python train.py --arch="mlp_mixer" --crop_scale_min=1 --norm="rmsnorm" --mlp_ratio=4 --parallel_block=false --init="orthogonal" --muon_scale="spectral" --learning_rate=0.023 --batch_size=256 --lr_schedule="cosine"
Rows from block 6 of a small image classifier, named by matrix and row number. Rows with one number belong to one neuron. Each number is 128 + 24 x the weight over its row's rms, rounded and kept within 0 to 255. All counts start at 0. Numbers have three digits each.
After each neuron's rows are labels from the 100 images, of 14848, where the neuron reaches its highest value: "colour at peak" is the nearest of a few named colours to the mean colour under the peak. Only what is clearly more common there than usual is listed. The data: rendered roads seen from a driver's seat, with toy cars, trees and houses.
# fc1: MLP up (model.blocks.6.mlp.fc1.weight, 1024x256), inputs 0-127
# fc2: MLP down (model.blocks.6.mlp.fc2.weight, 256x1024, transposed), outputs 0-127

fc1.361:124129139134195141127127114111111131135058138152108162140134120176137141149175143140152121114146140126107120109156111130116126113127153139160143131103120118127118115134150107135026167151113132131115127128115141129092136137135123115122113143080178145136155138102118114112124118079100118145208129129108085194110156158102083133132119146100123112158126122139136116123130118123114095107125
fc2.361:151095148133149166163084128189139091116141117085133140149094126100125123133102131127105182120104157141119092157137119137136116147131158088105133154137112098156173045143074131134151148140102130096113126130115103139128133135144135120108103108167082128152158150116069144143147137159098158138115124156165113110152136120143155116141128076131155192122146171095080140111127109120115150158120
colour at peak: grey

fc1.574:136138132100176119144175082125151146133107123121143087112096156115176169142133089132086134111111114160121116161120108123131100087150124127133150081118101138151099105136115136177137124155157145123110159159114111107095135160155116084090091080130148119116137109158126109090109115158155130125137144116099140061178130169155171105116108099123136162128109124118092117154145148153136148112167
fc2.574:090161161145144118097079108121108143138107133120105172099129127160111088107144107114138132113111143085123110104123134126116147111096077088142119142162113129101124149152118106120148121150107147111139094146103126121128122092147098163143120104095146170122114126153100125112138143119078114147082105133135192134090128111105146099150154193110125095161158111155156125119130180148113119072112
colour at peak: pink

fc1.101:166122132151138129094138089118161138102102192098102132151133144110151138137115136111151136133151134166102138137122103096123167161125128127141123111092092147093146118191181149151149154131149126141159158135152085141109111120145127169141114120132153127124109097134085112119146176106145099116144113093109185098103113101110108151132137073088143082116123115106143126123163146119138075104134
fc2.101:147143082099114134171139132127127135123149135114129104115132053135100136134101125139157196092152159140134091130163112097111096110126107151129110090115147146148173125121126152091097113090130149124103120105154124183124106137126113124132111091108150138084135129149131136148083113133127101086133118118128131159108124131074140089123149122131116118126146088120124122122075164128119172103124
colour at peak: pink

fc1.313:125117102087147128058098110158099121109121148124074134082112133111152145073129207107071188125109123136108109138095105122132119100157113162135158101143145099134092135079114139085102136099132123134123144124132079148120114173156128136122167142075160102101116121122131123100093149132128085125110115151145134098098162107151169173138135152099141124105153136133133130099122137088152119148175
fc2.313:132137158118149095115121153114160137124147122111133146115071113139118118153113169125136113120115137115145112117135101139131099088136121167119145132118130162107172112072122161170133115139125082145118154113131186156145118123132157078106168181127075119106129109148147145156133110131137115125133095098124133132099125104156111069112137134113122125140129108099108086130145157158141136099116
colour at peak: blue

fc1.722:143107133148117123144122115134150139113169117122108136097114167124115133174149123133094123173128141137130067131137104051179101145131115122163171138144102109122115158090125120111139092153121092110184076111161117139114075112103135188150163111156090143116143101116149096137116115138124145123114077127131149133120127121134112144149104080102122119115126123096098131086148156144099149134142
fc2.722:148139096092118118139097162114142093087067144141125095118173122105145174131120143123141141123128128165137161120126115165117151140117128192117120154090154087116120098113192134117064178099163149095097174146131139129154160170142125117150125112143109113094098175131140141123092144115152133137167117118154104112120135134091138133133146112156159130122150116168147111155144174128131109128116
colour at peak: grey

fc1.261:120139142111136058131141138147103156121103111118150157164139121137099129136111133153138148121138152136126139140130110142128096131150112151098103133131109131124119168058148145118110065127130135164156122128166160125093136079125126090110125127099118125113084099115134176126135102141122105152122163113112162135129168133174141119108165095157144085138145146148133185111158104106132129127147
fc2.261:163134127128125142121120148130157106080110167122150121115134146123139152104108148113152105133136100117146158119113137142137150100102138109126126120135131158134126155139136105154165142136130137103118141115103116136164133128152145177109151124125080165123121145136141156104142130096170155117164166131085123142127132152156144134137192172168118184127117139121173115141151119117158133119148
colour at peak: brown

fc1.719:106166093140091143102121111101098160108120156148127183123117137095157115129086109167127139119168138143146119109125147121133144155118107114114149087163142127142123122143136152071123124128141094142095114117081118149141140114137114091143087151096163125111137106146114135124122160154083146145142121137153111096084138102116118097091146146168160143130099123154066131100109098161127112078138
fc2.719:099138122104126144129120124098133102155119117124108091155121162099157150101135067105095150109085171139118106127105108135166094105138130068131088123137125141121124124174123112104139128135142121129145081113162125121138100118129122101152113136139085131167136111173109119120135084102131129072110110096124110102131142156119116085135129152111141107118092123110107176122106120127132169085139
colour at peak: green

fc1.638:103151110145079131098119120084108093100171141098093124125137180101119144130096108123111107104101119118149109126154156174140157085129124151157173180097173105116100084086125115127107149143128148116149145116135128159169107124142131134137186145091153086158095153120158120138109157138116118138120144149143137126140104111121120148139115150092109081144089115123109123134135141098132146099098
fc2.638:109112179126085062125108144139156149147123103129130196142123124155136106121129208091193148117123109146120159160109120117135135139160136147132105122133138136139133121117116121125122137118085128157176149100157117160103100177139117149103146176154124120141138127147092124162127084116134127113160134113132149105128148120097133139097106144126123172106173137133131133136142148136139113148129
colour at peak: blue

fc1.584:142137094136110133121109154157126098133148118106115112149128135119163102103092133103094165120144148110128094123119070161159177099122099131136167120157156153123132133105081141102121107111168130150155083114133110104098103115139177123110143096117115117124133097113081100098093134173123126152118125149099147159118138121131113149157141085090102113184070085148155095161140150096156150130165
fc2.584:102148135131135152126161128113088154100139148122121122111125127108070155120166185123146070108137117077134143136133156095129128141142148151089132180123130126099112123135123186091138163132124112155082137123117143156128158131095115127150139180126149135151125131166173140114165162136175122116148109124132181115133092117135110100115158168168118147121191151103127114126110100133109115159101
colour at peak: blue

fc1.545:100200083160150145084141101105091121079112154147107123131134075187117141137129103116159099097145110125126156096135120120125127146128156132132142138149142100159085157086104134160114108136132142135127113148171168158088155111159105136160133130071135144102107102186119093111105147168130139163142116137105145137136113140116158115137108150119090159141121160163149116120146109131085107116165
fc2.545:106080140099117136134144148133121119116143149120090098137165088091164142093163136122130125129187145134134078163114137104120151143144127090128187131168153142146152122100108091107116126131105141148134065132079092107135118181140162106149112135127170126167114109113098129145129119121118150111102131146106141154149163116145123142168146136109145103127119131119130123127160102121119152145099
colour at peak: grey

fc1.562:074108128143089136099113103129122117106110137093134100125103133155140114116073133128114103107121143106136108090103073136118127091122174116134110141100153136151135117111093105165103130127104158155172138132129155140122130072098114107088148161093130120130141120123137144091155115185143067103097104122115163165138195110144149117110065134119152163117126139104171128114163135121132146181129
fc2.562:134124122116058096122115156126157154117129115150135142135137143098128185134163141155146103119110163142131117159146170106113097122136120132110141116145107171111135147108143115140138145134147115111128150084113120126185144180133100166137110146118134132116134146087155099168153155082131180155160152119113089109113106122151121136153111159134109084112135148161103110132119128162182104125130
colour at peak: cyan

fc1.233:128122081113126134190147190118090116117120128104089128110076088124153141127146159128155132102109155136145119074132100149117129114090142113095160146132123116121138169112113140139109075133128158094144120115134096131105179112155120149153137142089091111163134124131140087145126152140145156110144103171156150117136136096135079126097130132116165110134109122125130143140117164078138106128109
fc2.233:121105101103136108127133126116081124129134138101146141160209145109156171143112121129146146085113101122075150129114126114112152138105153138108067177100123122122105120103139124095107174106094123118121128093128134149091123120116113158111143112118124102169144143097128132138083112114150121121110128150136122114108124118137144106110113058124118104105113105147106082137150118125162111133134
colour at peak: green

fc1.678:076133169167098107073141130126094137122141149108102168109106130109138137159075110131096145142125155114112159104094147106146116152162129134119111107114154073132150142101139112139122123134144170122127117083135116124143141185173107129159125144117151128125103137109165137140116109088122127175144086156094116114143117120166105107113139106137115112133108120127180138135113139148144106127114
fc2.678:146105145131147152131135097155123121173153145176126100119122155136134121081144182127123175138170138143130130146132107126127123136117135138142172083129131196150175134137153156088136128124088142140113107166138151100151103137131152138134151144120115152143168131141119131137141142164101130074098129088143130128159163119133143080137105170066139142112121149086122075144137094107115117122129
colour at peak: green

fc1.277:140161169162134142094154108138182118122072094166119168097126138123102114104163105123131144134123114137084126159138164093110107154107130124125179160124118156125152129096136114148116116137123121134125108178163112138089184140153143101142136073108150106134126126154129093107103110145122173125132121142126084129133132121105165090122106108136109134100096154100129140107090165165127146121142
fc2.277:126111139120082157140119145148148131146158135093110136131126130152138094136147114141167081122118125152127133111091153191171100157164146125108153113143146111147154119158088110135103158122116083121105119148124150117133109081140169095144114129119151176111200158125116114119161116114117122126132109128150148151150142107119118109133174099143130163147181095118112134131137137129100143084123
colour at peak: green

fc1.674:118142115173079157169120130112099119116157138118084177150094128117145097080111127136115149069120156138156137083121153132111142144100168121125152105143107157100133119147124143113127136091141109145141112128139112116132154133135096122133088106129115108107130122165136091156164162161160147127140100125137108103107120137122154080099134128126170127125098131124086141123096099142120105083137
fc2.674:140149102121110088134124108098143105143100127106095148125141170092145149122142102117129136126074165129144091097135134079136105116070127107136114131125094109111127119150113107106132154116116078155126096086121148129112156107120149109117125146112143113122118084160110107142087096070108137082103110089138104111124127127147124091121112093129134099122129112108150150122112133097109140063114
colour at peak: black

fc1.344:127121113146124175141112159151132097117137103136162119138116119108107124162127117128162142121140154162101186086112138130121120124133134143119148142104141131146147152162176143122112104131096129134114142142104090076156115112099108123091128124154132116126132079148062150154107183111138171164104113124149146145138121135107169156135185114142112105089109110127163150090101138089135145093092
fc2.344:154148122134092074088108137101116162132125163117139198116175132138143148107169098113155124133171103105123150145095153096153118125077108086130114139123140116111106140150140137139156109103110139124160110130135104098118129103148135115119100127123159119099113130154130133128114132076135106145124106098133124136134127105134114087108149148131106105122117105132139149135144160144096142141092
colour at peak: grey

fc1.246:111112156082101145104112135125129111100132109116133146093155101155119146107127105168153157129166131158126132144137125147150099179121162068165150145056089147145172136134115148121128144148102093107137151135198064136080132118129143164129125108178127146105128094136109125129134108138136137124147122117156121136125115140051107130101135122115102131099122100148138130146115142134108111096139
fc2.246:149121158129088112122134154141158137090128099118117091196131095149128085124124094107117109129115132122088150131150132154114105164122154137153139146134191101169143142087108137154133144130148162126159107130114115106139086144128150152113162126121086152110091142118130096120138163139148143102140160138139143103122092168125134104150159166096122137137140164114114132194171107157114101109121
colour at peak: green

fc1.267:100117159108163128148157102088145124139172159131139113117136151109110115118082134164143161143152127057081117116130083120166141145130120095144113096121132123105153138107132150137134155134123129104145096121123112115086140120124142139098134132132123157149167089139131076130119116080133132130144107134090133133084119123096110151119136142119137148096131100134139136102153103155134165154133
fc2.267:135108102153133123116108139128133126106085101133114151147162106115128113122135120101141178130150112194146163072139153099123119113150117160104133129103110113152109108153115136151101138086133146085146136147163137102159110093120119118129102100120140115166133137123144177120119137122113129089135114077152072106123075114105174122161117129096140133127144107119163155120113086131170110127132
colour at peak: grey

fc1.147:163136130154142075106118107170109153136127114142070111087134118118136057116133134117138166143107146119097150118157152124150146075136124113125132125109104071110145168144072158155095125125128137103129132125112130107148107106097138116176132110140134135088094156094137127107135134093145080126173111147101129109128139162138172102149143132101120159144150097121115143126122167090118120168102
fc2.147:101091101150123141136135171095108117101103149118126147136091130140108118138118108145080138111117085158103093158108091094103110112127123099134151134125099148153137081117134103130126116147138129147115148111147165153099152181142121074118107138100131155159154099124150124097138116187148124132145144162142120160106055115095105113126134138133170108122137135104186107125150125136118174088136
colour at peak: black

fc1.445:120115092157130087130098118096101135105134135181151115112137167110108092114099150154183169145131117119094111146115111151077117105120138098127128123116153144179122113143100109133176118121115134104127103112113112116151135149110144146099146136133188121165147118094149067104126086097114090178132095166124123112138137108110138127115137139094124102142089085173162167132167117110165098126142
fc2.445:172101146127107132143134134111081142157171107111110121163164093138121150159130142120120111120098105149130129129113116102188148148138111124139143109130072149118128154102137138083162073123109145156145132151149138123133106141118075126140168093141100135099100143161129132131172164161139128104143130122096125110115084114092130118103129130111178167134112138138139094115083156128128126095147
colour at peak: grey

fc1.314:102155087124125112134123117157108098127146138169127096127136106099085144143144130123119108129135148151083114149170153117131126131138165080131129142114128127159148125193164154097126119111150132132141143165156144175138164142138111090156135146151121149119153147130146157127124124141103129094147118157118148083111136105119131157156151077063105126117119100117110121154118144152131117118089
fc2.314:132160097156153138128096143159162121121111139090108118115106154106172146155138148115112163139151131148133169129134120120138129171126135156145099106107147114131144119133138114111138139179120091094091155162130135125098093107159135154112164142149147106141192108149116182181151113119128101131149115075129148135136113120130118144130110141175138140165078125141152128095123139126134128122176
colour at peak: brown

fc1.441:107144113130121100163141100145103083133138121103108150126140121126173153108090134098145128129186118108144141145115123143114134111155149158134183139158152138128147139084080145063110123110161153143102108119139123156141189126152149125113117166139155117098183125133134141160112120146132140148107169136108114130124123121098141128066126147138161175136122103111133162075150123153143116170158
fc2.441:133129162110132115166123140145150150082117139131130115124113153116122113114150189123175103125175143136131145107172097100121112109104132131119134138089127163148135140112112149126140152128115107107117198138159158146158123152114114125073116131123094122126119127125139132095091139126147122140153109161156118117174117118181123116117164127148120120100054095126104074139109132080127105107109
colour at peak: blue

fc1.399:118136115157132107102124108144087136160153147110102110114131150133131175187111099095117157177113177093110129123169155106158111128128126148124089111143131127125144077150125142131158121161145129148127061138143135092105123139125129149113148140173157112106152106145122181091140185138112138144131131111116137097120142092166108137125139092128132122141121161137105142111145120121099107100172
fc2.399:101101151136148128143139160145148114139159090132105118115159152115157083105114153150087138095180100158119125155113097099105130130138133152135135152148102145109119109099172140116138105148157130103121168158121141128136139180129103114138146109124143156146124114112107144170155082108106107161083109124132155136173135137115149179125120147155124108127138154120155122092155163114076101130124
colour at peak: grey